{
  "train_examples": 72500,
  "image_size": 32,
  "horizontal_flip": true,
  "cond_dim": 192,
  "norm": "rmsnorm",
  "fused_qkv": true,
  "qk_norm": false,
  "patch_size": [2, 2],
  "nesterov": false,
  "warmup_steps": 420
}
Rows from block 3 of a small image diffusion model, named by matrix and row number. Rows with one number belong to one neuron. Each number is 128 + 32 x the weight over its row's rms, rounded and kept within 0 to 255. All counts start at 0. Numbers have three digits each.
After each neuron's rows are labels from the 100 images, of 14976 (inputs lightly noised), where the neuron reaches its highest value: "lies over" is the class under the peak. Only what is clearly more common there than usual is listed. The data: rendered dice on a table.
# fc1: MLP up (model.blocks.3.mlp.fc1.weight, 320x160), inputs 0-159
# fc2: MLP down (model.blocks.3.mlp.fc2.weight, 160x320, transposed), outputs 0-159

fc1.27:096110120110113124129135153086134132118100150109094113122000147140134168136185175228114087140086137178082143154127190114147133087085121109136122161124119159150128117175128128150142174140094127080113154178089120079146114189050103186131137109134134097193124106131145191155162092113118112128114186125076101140141159163089133133082100142106116123118111181110100090100102168150101128132118106112069093147169150140082138150128127175087172150124134124122092106110156193142122136141143142
fc2.27:151156134142116129146098109146113158139154126179132158141255094151108105138097090028126176105176123122155109098098114150101112177155123101135094127093162134135133134120168124102063110133142105173106096100171129158121158091208158053136121137126148128059116140140134078080098139143121128120104109134153160093116124126159161125113133150169134146138141087139160167155149074083152141108141163135197136094106085097159139131136161119163073101130126114100154146149095048153127118134130139
lies over: die with one on top; die with two on top

fc1.37:113126121128123226144128079184133146160167183145110140162086140152101207158109118157144093106106178070160149153127083115120142130088170151139118166088127156081091134186138123151129139167113078156146162064136146218128201130065126153075104090074091124106089120066093162114114124139156129119163125146095117091116157177127129092146153162121153116098151137113142131085133154124100131163161152167091079114089114148098175188139092148121162186126119166093180089116148139101107111125080120
fc2.37:184118138089131123140154138130147154121078154133094154062120087080102083117108168152153140171176135110133131088149094069112165082076109060189173111112119157165080114095085131102123137142113165063119117159194101086083112111102122132091095130171104119151080074037107123133130061122141132095109108133165125168105090159142177163078099114084080166081179130135081105164130075094135117088175164143155140084111114114134129161131109122140166140164098146112161160123149162114161078103090107
lies over: die with five on top

fc1.150:188131092116136100140148101145125137116125142195176128083084131094086070143131117153102169092107098138132104200148126152136134145120111138107079117152113167123077105204115110131114202105135115074121181115092096087090123171139167116126194104211137082164159073093099109051095155101117112119100173064128144072136120148147139119130150122069148110192098115137112115076128125188106202099129104089148135200113088145106135125159139148074154156171099095106104144101152115111130119141115126
fc2.150:124097160098130189143125121083100124115126142080097142125129131126119159155113129096126077124190203129140123079082146160137133110127167119085194137125085128139177112088152131128121095141176129180096103182114184216162140153122181150132135118117147133140123172128148137227132140156148151120186070152067048148128135135084157189142095148171126136082203129131093134175154085120140080139122104170169117093115150136111100101168104110161115079133137175140170102181125121162160088110096112
lies over: die with one on top; die with two on top

fc1.35:118156120130121090069165168083130155120138137141035170102149111165079150121141112115110128127132173135092133118141145158091115176161107108164144125130106179088193203174113133072177160091108152184101138146145139072128120101106178133139131167107091159085095105132162109113157115171104110207105186148147105087106153173126110100060115064157120148109176131146159123090111129122065114086090106139105145144109061094118165090120099090105157103086130129103118118067137189109143106190159119
fc2.35:152092171133174128172091109162137152110071161137129148135138098097127110123095130129138137173121117097146124102158104076117122098095118075075101090117158159144117131158189095112129163138091174096158114120152088137120135170095106142106099149173147133171111081131093128163187133113144173050166088145165134093102102191175141171172161155095067162116205066111110146119069056128185105102104185145154143056160155105145104182115122086128137099095086113108174132150093115119145098113189118
lies over: die with five on top; die with six on top

fc1.12:118111121114161190110100123151184109133122133150109092140077174075101154134116161131111142137123101113186119108120099116119132153136082135155153129105130162094150187084089060129112178113128152122108128118064136130140074083063132150158141083162112122164141133124153165140142162061069112154113169097136113118076096152114072152178141153104166141145113167121096231106096144066136199204123103134133065144075063126187085086139159126131099086148099153161139141120136091155145093134155152
fc2.12:127182132196105115171166135093096131113101155131120110143143135159143122139144102152110082129101151118106125162129160158141104088185133099104155164121143090146057084154200181084067060166096143116179077132180123143111126176132110151135121179115128115120141099143104103142143100149092117128092126142094187207187152095217141063048109143133049135146103128164132093132102097169116082130136112127155182077115143146114134179116101113168125163115160077095095108122090144105115133121085119
lies over: die with one on top

fc1.1:052156099174112178080137113154117106150080079126099111120120159219145156162155071146178080152089151117096132155122121104136162110152139159178133156140113091125078159126105199117149141106131099166137166102136172127161100134099106193139181075134096134087076138101142124098089142166146093123130207107087082091118120161112096102110101133172130103117135151114110140156115139075070186136138106126136069100088132104140155181163116180177116125177107139127157118148163123107050176102083126
fc2.1:112087173076148110136117098113067095139115093105142144110095083106096080092128157162097117131159141151164103072114117122110153092089147114106093095142100123115156073186141051105138103176144101114128125133160078117063146133154121074177099148154150127152145128125117158208157074115105160186182055129093178167161109139154135138102108128112126136120081141164148120107080114102157099164027147119107147127141090159102125109132086149189155159137168160148147146125107138121231100103124085
lies over: die with four on top; die with five on top

fc1.263:132166159161124136147121084119123086160112153156115153102104134119168176082146173145119143156144121150077122135093108121147121111060111130157032104101165165114157129164191084127103144147098134123100129184093146131107137094149117172097162145132117114152101074089177121187129154123106110128108091155135042157146116110108098152130147130142136111144081154069138110106163148159133098108142052123165102070116167147111131134193231122140040089130113093117067085078111136108131062155135094
fc2.263:143122114188112122100147126185114195123136070127155100080197167120117128211133111095171087093079181068134127080126163141170111170125109166122109120123100089170117094088097182176169140154179081067129136091086138152139150142118142100133135132131154147141095103128110110111142081078126155066121112131153169074137102152133185097125164195127079082115107103150053132104168117111137158137085132147056104127100123150099141095114105140201134070158142108130156159120184118113122113126124100
lies over: die with one on top

fc1.106:099160073124184164109108102147080157179117104169159148149139124169165161138181102125158124130083163102093081094075115142144186088141132155183061124140089151049085131109071116099194151124209120140136147110174143176065136178082144151094107096080124132128094115086121089093117139140119077150152170125110091110120138131112095033164083141138131124084097113106154130122130194125127143120133135132142154124117105151166141096127085190149174165188139155103139173128134149115098120151162107
fc2.106:185130160137161141089093142124200058116124104182136144118127139123138079191068160132129125122148038178134113166133133113121131139087200115102146168096176104086135180115117122123123085143118138145146102162095120178140152066126067157114157147065129157135076152079149163115142163108119142047084063167144090155119127167051145184139162150123140071180122139148143112158086149142160144128151115127141102159147147133125095123145161146197132118095100125120075138117156111117205139134114112
lies over: die with four on top